From a checkpoint of a small image classifier.
Training: adamw at rate 0.002, 15700 steps, batches of 128, held-out accuracy 100%.
Data: trained on simulated stained blood smears, 48750 training examples, 41.2 epochs.
Rows from block 7 of a small image classifier, named by matrix and row number. Rows with one number belong to one neuron. Each number is 128 + 32 x the weight over its row's rms, rounded and kept within 0 to 255. All counts start at 0. Numbers have three digits each. After the name is the row's rms in percent of the matrix's.
Before each neuron's rows are labels from the 100 images, of 14976, where the neuron reaches its highest value: "lies over" is the class under the peak. Only what is clearly more common there than usual is listed. The data: simulated stained blood smears.
# fc1: MLP up (model.blocks.7.mlp.fc1.weight, 640x160), inputs 0-79
# fc2: MLP down (model.blocks.7.mlp.fc2.weight, 160x640, transposed), outputs 0-79

lies over: small cell
fc1.136 023:121080120135141101081122174142170134118137141104139119187089159204171144218144127113149186164155137137177142191172065094147110113117088117154169099166150121100156177146111161101101149160143163159124150165096103102108137141100133140141059108
fc2.136 024:067123104127105182119098091124085091084106144116136175148117149092160101092085140100101114122122068131118113161153179152084084078165094138139151156111110115122141137140185116145079148080175161134113105064128075168094134160121089122149115071

lies over: small cell
fc1.530 019:164097133173099098072117154134144153155091175101093120115136170122126145168144076177121153141118179089100159091104117165053114101074111091132134159134098108155137139106115089087161105123048055127143132186104138099140130120097171143169106170
fc2.530 025:178121046065168172111137107109104106112102122138114109135200098150090144080152114100076123105151128051130149114164187084110118145159128175118175152116181163122202160138153132149146180126147156074099122091129153175049120134139176161131108129

lies over: small cell
fc1.243 023:080153178141108095085136167122089127170103103105133137120121102110073143145114110075103121140201168157136140106054084163140125119078162156153114124150128144144138173062082113113156209119142098139123074123107124117144168075128136110124153158
fc2.243 028:106110086057100107132156132100128105112134141182139105105102125148155055075115131103113125108134172098120133132135101067126119205077122115185157162114108090079186110146085127119192134081129116151123112141098080115109085155091095162082145123

lies over: small cell
fc1.366 023:094171150157147115129145132141118176140138088138116120148067102156182118179122119147079178155129174169121153175095090119127062142147183167176117120152132077139140139113073123133154178109154159170136106127149079182097150104146163110164081131
fc2.366 033:070082060078155141146107118116080100130133158126130114102107146186157114127090087139180178089133093180131142159152139179082128127129141125133103078100122176159151148138115166182146127131188120171113130134064149145141173133089095087084127100

lies over: large cell
fc1.291 153:162172137091149090163116092113132080120117090123111120119110106131133103098163158138145075106119173125102134142213114129150143103116062115084153126179151179174109114110095181120162080115076112095131221139201138121106137120175085088133105142
fc2.291 170:109141094139122101152083108103081091151100092135107183114104069138146125158124135116067155111174145143130101109174096138190102113155123160127118165098153104117118132120147152183163172109212126127118067188128122097105106092135127096147075089

lies over: small cell
fc1.425 021:149066138125184125134139121169172140159138071117150127121083160123135100198143168145067183147136231162167107127158112137094106131117143173200183144200117124116129134067120116146119139109109164148144154155127121109082143137124131139160072166
fc2.425 023:119137045093115140096100108101153130112097164200162129108112151170174059122125108069145200137094089140156104197077152057124044116090076099110150111141119093120151178131131145077114106126172160134100103145139098101083112170121108146076083060

lies over: large cell
fc1.447 150:164168121092130112133113093107131070104135094125126133120103115156128158089148130153154082111142157111116117127213122129131131100112081128094138140185138164150094113132074200101134075096061117082136216124217118122127131112160081094129113162
fc2.447 165:142163085127124099186099122135083097150099081131110156146107057113140115191120143103079146123139149145107087140189099112184091137119150135148126124098147111112105140131141145180132166119198120141093048152114122068081107087137127102129067107

lies over: small cell
fc1.488 019:126140126152128104113174156137147177097159113186098113147075154134147124139153161118198107144128082155148123083088074161139117181144178107149135130168120153123136144115129082145167135124123177167129123139131123055180116116104105205164162102
fc2.488 022:091135149108148127140160122136074141113111162083117155128057129122112047095135117161111146135122100087135088138087098071157121138089153151151143159116118136102171112170102115179152084078137126144145148064105117191143117167120119174139076117

lies over: small cell
fc1.458 024:137076131090130086140090140090119131121107108102150082130102102120047064193088127120103091176145208236109146087144085141096118136075165122125129090113124131110117128034115121083197054088123091167140075162111092152137119088172151119166161108
fc2.458 034:151128112040094165112103110137119157117147110121145129148158136164136069115096135073115161137100143160137098144164121095139137131077174126167097110110124053113132104111133122152156165099130133176134138162143202154099137158135103127109189135

lies over: small cell
fc1.326 024:167059140117146093152076138139169160135138091107135087115054087116051108174123075099051124161121196211126109086108121158078140112087182166148117124122132121131140125081067121124207127114089087158117088133084142173122148117142130155154142126
fc2.326 032:124114099010074112117146145089147152046132109143149124133136143156170094117079105057129124112165164136119123148178105137142103138091117065136099152089146043101151107132110112130154153092160131178112121156181145140089073150118119177060173121

lies over: small cell
fc1.32 017:072140105126148122092157160084096078130148124042118117157089129109124120188157107112084224185150143247113147121181191138090083170070105162146134098194137061161123149107085076096133143179141088159070081154157119114081169153129172116134118148
fc2.32 019:142134135083113129111134131127095159151121141175148121076119136119165059068057126063113186178154188135181101165107174132114101125140101101158116088163089076111131092067119099177140123123169118162104095098133124112105121129086074149120158098

lies over: small cell
fc1.613 154:113123097134148137096114084136201219093130111141185084149128141160107161136124102107180141128114128125187101150145107095124189130158101134142120131180054153150101164173058095136145199158112119086118130085187129094146093133147121162146080151
fc2.613 188:093101165113121146083141127146174158109125163162125116117153172141089134126094131118137147143072077127170140102067157137105172176083141106148135155104105155164045131123112062134087175156128136162141141087060160120157093171124158191107173133

lies over: nucleus
fc1.559 018:139138178098064139115139126127143103133098128155158139143145093127154199106129106156094072139135147113104131089134162177111153159131184090128098161110163135087122099113149167098190136069132071101148149152143118130098135139093144149125148135
fc2.559 022:182147144112145156152154166138073126081139077140125147112240140141102153080151130096116077099104120075109106121127140178168131151122178142113152123154195107137190114150117094131166134148097103083161120169152107065113111105165140113171099198

lies over: large cell
fc1.285 136:148117068128151151118146115160227197089137105152178103147112156166122172140146070135172156129097141108163117138140125088114171133103087127146104147197051153143071133142088113088097191145160135104108127077153121106134059138116105130148081130
fc2.285 116:100095113105159139099148119180139159141143114083141123139119184110145157140135158029164148167090115077168100124086150082118188137114144105123116151147107146146091112142096080156126152160144073124109098088098200125174103166123168133162130165

lies over: large cell
fc1.399 018:125128130200113083125146126131050132135107120133118132147125105157118164186124134154175140131096139175167170123155187164101049058165108093152105123148051173123138124139142089155116124079139118157120105140150133102042148117129104091144111096
fc2.399 020:107103077096137152158118107163112040125094126113187099075135145147131150110107155093125146187148167148065115068127118143098158207091140117158109087117123164115109172120150154181148104127148216168194150110053087147092154157102147116114194128

lies over: small cell
fc1.595 018:156074076122170085092199138116157121095131163145125149138159185143122096190207100134168132098178181053129136120142102134112092179127120169092180115149118178097145124155126137113045141115159113151133159130124126057094118126123145102152116114
fc2.595 020:163092055129138163153092089040133166068065087157143154121139154075165115101134131146132115145091148142150143171123097098148092124102074152143182114120132107113174127173148071065092128071109163059111111110123098148062118123148125153120081114

lies over: large cell
fc1.270 153:163161130089125119130116095111136069112127092116127123124117105149135133085142129155155095112134170116111126135216123130131146091129075124102138121195131178174109088137084182113151078091068107091141215135199141127128129108164096115124108160
fc2.270 159:131140104119135091176109114121075069153088100150122169116094083134167140168133161114080135103148126120121100121170121126203091115130114134128095144106162112106127147130131168190135166117198114117077079177134153081086097103127104086142092098

lies over: large cell
fc1.249 165:159161127089127120135115088093132074103139086132130121125109118159138154086162130156152087117142162106113113127208105130124145087122073129107151138193144170161101101140089191096136078091064115077136209133208130123133132105160075083133109154
fc2.249 157:139153118121138097182104135136087087157093079139114159142094065109137131189119153094080143119132145112098101129177111112184073132124141112142104124099151119113131144125135157190132176133207112139079058153116138067073100103130117095141086095

lies over: large cell
fc1.434 157:175153130095190114168164153148123096124147122116085116098126099155151117084113152067131109117101111105104164125110137169138139099099112115107118091143078196174092063169133189078151099153133081130117127125128156134133096159126157126112108122
fc2.434 193:067087190069140129115140129146146176171114182134089161094102170132173121112153128085129158122099075108144131116084130154143164175156146145100138138088102119085110153091139102189154151123147109157121124116068194128143102135130212131131174085

lies over: small cell
fc1.46 116:137166119099185094143110112130153182135115139118152130159147095158127148099171124072156085129086110146109114113122135106167177130117093109116121092134017173117097145140095142149159145187154121113079111082152151087129034148173177136182096125
fc2.46 155:077093123111092083126147155167147160129067125193091144112124192098129159144125117130134160103091075134150140125132175121149120214085103095128088165117153152094083127106079092148084164122123146129148147082055121114115104076112113138081172090

lies over: large cell
fc1.339 128:155123086125147135118136115152238186088131114147188094147126140155113181138141054134172170131118123127162112112137129102114175134103082130149123140190031161141064136148086108094113204156131130087117118070155120102137049134115113135155092137
fc2.339 115:097093127109165120099136099167131157135121108060151125143118157124117144132125157057163114161105134096188096114086143097138210123103117105139108167152096136150122124137097079186144180172133094128106100084127184135172086149166163140170117156

lies over: large cell
fc1.131 020:113192123086168088121116175171135083139124038164128101168125103102144123112135123094147114119150125146108159068079085182148128163106105218130141123149126185118180139121115082107158138139137147177111121132161141101092089102137145166107174062
fc2.131 029:057093129106149081126123136082080128125111111088133130100110115103153093067122122184171112130112136094155116084120066089155167155076145099153040093093098083138117125177077140168156129131144127149175140158079117136195128108044110105139145152

lies over: large cell
fc1.623 186:150149123101125139119110093096135083104138095130138107129112120164144168082153121155156096118155169104114112121202102130113127085129083134106135130197138167168107092150074181105132073093061127083142201132206128123147146107150088101143118158
fc2.623 189:165163115105142090202124128154088079159096091131102164148085070104145129184124165102099141117127125121105107167181112093189092139121132124142093100116150129114120137123126169177127162133187102125078087132125141069057104090129107104140088103

lies over: large cell
fc1.212 017:130119134118052123132125147120148136132091183163136118059129142147163135142102142147123175140145142129168209202156177074115120115157133119079106173119127118151139164173140138128040096141135126120142157141120131113143144127086192134182107144
fc2.212 019:100126151177156159092123067131119085096105100098114130187157139134165152154143124086098122142128111105075155114173105161109134084133110194117134109135155141150110117115165141117032217180069138042154131169125101121146123075148074111135123132

lies over: small cell
fc1.56 019:159134140122083103106119137104180088135096195159098130139147148129160150119159109170140077126147131144092162192191157072170142120089102148075181138104126101121121091101146078125095093111121144126144097155170133122140075120061194113115135152
fc2.56 020:233159102148121150120110085153109152138131119122124175156163088092050150134133154076089131153133127060155079138137098173177093076160102113159184151104136116125119113121131113134071137112107160046162106157172154157046111117143082109137108158

lies over: small cell
fc1.308 021:108147145176168082127102136161114128078144048116123098159087103157111094169151122129170195105113160141162135193121083099116139151114172126208103154108118103123182131068089101103175128169116103155126146178104132169129152187171061097154136159
fc2.308 028:046138041127123135128111119057035156118163132146119105122060151090168071058047124104120128158156157135157106131123177102113143165100111105160105110111109045107183131146164143123136112110156141160099144116134076131136106164138088119144121054

lies over: small cell
fc1.124 023:153143137125130111102096114114140115114151075125152152114094161143125128217169126142172154201142188177134088090151055123139112161088182163238129147147137140168163109104115111120132158119104164165177126136099137103119135135148128134136075121
fc2.124 037:077099063057124143134110127092056113120091139177155134127099152095138066083118122096140145121147100105135130123142143073095103116094099131142101066115119068126210148140145098172196135179152157111113126122060072183139120135105116141122108058

lies over: small cell
fc1.610 023:154187194152095100100162161128135122197089121146157148103089166146135121159121153107108135119176153177135148070045091137114069171102164158167103103157140181126140156133065101153144171123139162154092137126139090139108182157119204105155118169
fc2.610 023:125107067042148142154127115093061092146157163159109138130098140177168108097103106108147162129147138179153130178096147095073132144125101153134116093131110148173178108136077090150136112100165117167115153142065111141133153150098086112120112114

lies over: large cell
fc1.384 126:173161105096151122137115092113140082119147085132130131133108109157128148091152133141154080121133181102110114148217117125130149093147077127121126116191118174160065106132084182117149102110071103091139180116206126118115119120152093101134108148
fc2.384 099:129145107126154102174108142121078096161124066134141145122121071126159146183129160099081115107158138090119092143175138116166065099102136129137088128125190087118098159156136154157138166132194097099070070182181141099100147086124061093138075155

lies over: small cell
fc1.41 021:182084106112131080124121135086148098155144078116104142157079156145131084207181128174147134147128171174100110106167084142115138141079150149180188165149100079129108147094121077137160156116118172123184149135086096097129129157156138062126113087
fc2.41 028:150116066069175164146116104087087131110106154157163166131142124125126090084104093101117194120156097189181085154145127061126109088093095114131107091072120062101135124106125099113136128100145153139070094137129104151111103184133111125095135083

lies over: large cell
fc1.571 147:158172135089150090145132136140147100126137098096106104114121090134122090089144116126138085098118171132107153122178119137141158101107091110101154112180115194196109084117081169104176069131085102094135210115163127121124100104159104117134099163
fc2.571 167:124115098145138119136098141117088098143092098132118165079094067159166083116135138142070145124199139130132102099138128163165098112163113148104147169091147105137143134127204158210170167138215132139114095194126130119125119132128130094159078091

lies over: small cell
fc1.58 020:184082102135124126139145170068135150136125180083109161129097182110141074171152157151134137126100180150149141113138102107151077154092145142164192116163084105108150131094083103117158210121098102075155122159124137150086091165129054104079091060
fc2.58 024:147113061103142168098106144056078129084080129161134166147087138137082135078084104123116089120142109173134143139118155089146099094137104119170123086091135072061147169105113114153126158103142184130152081133108074155087154178167125119134118077

lies over: large cell
fc1.638 122:141110076125139149110135103138206212089130099157195066138129154160110165137120077132156175134119144141181099126146124101118180115110109139133102136185059137156078141170098094110134195136140112097113124088177121110139084127127109147146076142
fc2.638 099:061083177127138122087110124159151156123118131130122135124164186109089126135135148097152103141101095124188124109082136104129174168124140090129135163128126151155062128128102075172114167159120105142120120095074181127163092144146155170149161168

lies over: nucleus
fc1.405 021:098164130078110037110183142183125115096198106091110107138224082154111131115144085158099118128142140090090188140145160171128159151126121095123112113126152126129178125057110161102151170057155081106121084196106140170127109123155136131082144099
fc2.405 023:115118153165138140171157141127148146145121087172133120138125123107159119094129105125124069122133193142109126100153173094123132170122202105153128153166110115159146081094091127136130103104080134145124104104117130128059149142181158104173192215

lies over: large cell
fc1.247 125:105082085153084176125203125144128092110175139079093139071110145135189115081089132131106152111164144140143146185124114154113117121174131149138103125104160126122085047122132119087127098079179106196232105159097116168099115181085137152047111107
fc2.247 132:137142151111128084102142138156123120160115104123090170152127141085114108171108155099127118169113101103100087100143191126129143114086123109158074143145108169082060085139114117198132155119145087121128143101056153141100109123153186127104122141

lies over: small cell; large cell
fc1.445 131:150114078102140139116139112141209202088127091176180079145118168165118189139123085133170155131109135119176105126130135089112174124098098125131100152192058149133073143164089097109103198142155125081095120082182132116138067135122119142145075132
fc2.445 123:076093144117145125087132141163141147142112144106122119123158177098108137148105149067141124136083096108185110120087178105118177154114156093127124160138131144151063138135104072157117154150140091140115107105085196121169099148117158151156163161

lies over: large cell
fc1.526 169:123132092130139124110123095158221223107135104123182080154146133149105132130125095106177139134112146135163109138137121086122202117126097120142127109175053161160092158148061091118149198170123115097114152078182124101142078137144113143156081156
fc2.526 207:072091157146150116064119105158189182135109155126132117114136171148083133148087117103150145136090097151179128100078162127124197160097138107129130163129094176169058150145100059154135177168136138136136138098089149139162080167145166158126148113

lies over: nucleus; large cell
fc1.322 022:155210169125137114104126103113114174138124128070097093165142119093044107204073100103074100141156165138150162108077119112097135119097182144137155139186143130089135136078181112121168116120083093147122161141083113122182175106177176153182110129
fc2.322 031:113122136069160103101130168074090118121139098098118102102179121124148082057127158107131162142161138096142151129155113029122148227078120128101125103120101115122162137112074121189209149135158094145143111157104124144162120114063112151133165180

lies over: nucleus
fc1.121 022:168105132074083098130146109130125120106119132132202104133163132134110106086095075112079080136122148086091159077147147166138165199127154153101106117177112125147120066112154146116161090063132063071114082196073154134123078143140125207113155092
fc2.121 029:150074207112113132138145159117145145142088080138091128140170143092161111152149128123145139087116110114124085097170105137190171169072153108150105098179146034090136138099137145137148166121091134094148144113166083103163150160137145096165150154

lies over: large cell
fc1.599 155:161165119094125124125111094103135077115135089133123117128103116156138152101153126152153095112158179113113119134210114124121139091132084128106136120191145172161097101132086190112159078088065111074139202135209128124139148099161076095133109147
fc2.599 157:154150123123152093198122126142085099165102089152125164133111062122145130187117167107095134107139131113120091151176112108188081125121128130146092122121173116111117163149126163181136172141201115109062079157152142068079114086131086102157071115

lies over: large cell
fc1.477 126:221180098100197121182163140151144136097157104121133106113123075167137119086145148102138093119097129101103138134139125129139146099119056108118147104140063157145068110115154179090121133184149116129104143088150140102108062167130120092136086125
fc2.477 118:119107171094117133157173173184111145158153134128073131060113143131201115142105119114109132143159082100161105121130211136130114111137163159129094164098138104114090120135172127149136143095156051150124085178082203178153108080094171140135144112

lies over: small cell
fc1.166 023:084199136125121125113098127130113119166142150177121147125097182102102140130130105110121118186132101169128109063048123122102077166095130166137108077138154150112188148092094132082166155104147105141110147122116147140155160135136103157169163130
fc2.166 027:123093135053152147130147121068097128140160145175100139095098114178129031074123154132139151154117201148125112158087062064115195178088174192186151110134149169126193106097079110181139124117123118188144145151099087115119123153106090134148111143

lies over: small cell; large cell
fc1.337 152:122122088130155131096123100157210220091127100119184085153134132170106142121130084111181147130111172141166107137124113099115189111137084127138114125190049162166096145169072096122151192162123130101119135076187118107146083156153131157154069144
fc2.337 155:083096159137142135061119110159168163131124158149131124124153156166110126150086129106160133143098098152183114088082153125124191160126128122137133166126103164162049132141104060160119173172138153136134125097082157123201080161152168158152144124

lies over: small cell
fc1.347 129:135117060110130150106135104130200178090131093163188080143136164162111182134113103134155160137098143136170097137134144092119189121110088124128100145186063153143076144161078081107126196136143105089118135085177131105139064154133103156129083135
fc2.347 109:093094165122134142091139139165148166113131140111125125133153191100125134117132143082142091140098089107196111118097159095099163168120155106141115180128134124135056143136115086166096143154128101122127104127070190132178106109118170157172164175

lies over: small cell
fc1.193 023:130156132164125086095117115166118206117133106121098105174100115098090085166125067097133142159098158212166115136055123151060124131112202145157102136166136114132144141062080132130166123115103121151123112145151126136117186126167145106172145168
fc2.193 029:130117114066189106161143155103086094161160115103107141078142136160142074080134139112167183139154172132133122146127130077101105221089151148139160131112129150158182144162060155200204130101189094159102142132126172142142094138101104170080105164

lies over: large cell
fc1.396 144:162172109096136135120106094103133080119145090120133131134109113158142155095149130143149091115148176105112116157212124128123132076147079133114124118187136160156083105132079189124151087105076116086132186127218122125125140119161077101139118150
fc2.396 122:152148110129159112181118137135092094166130074151154152142116059125149146197119159091096115121147128102120083145178122104160085109109133137158105115124163105127120166172126156154130173147197101086066075164175134067082135091122066106136060144

lies over: large cell
fc1.138 209:171138121114154114159165194138153110186151096135075137104132111107169068161101138084130154136140157125083133134135172138128088061099117103135136078150144137150108101109164161107144099115176080147117158154098143177105123136072124080106143126
fc2.138 233:119128167115115189130145126134107111110125163174130165136129165130163160095110193153135127175108071053118114135093107124102108149135129104149098107095151103057144179163175147191080172135146127151105089124112174148115125159082129168126218117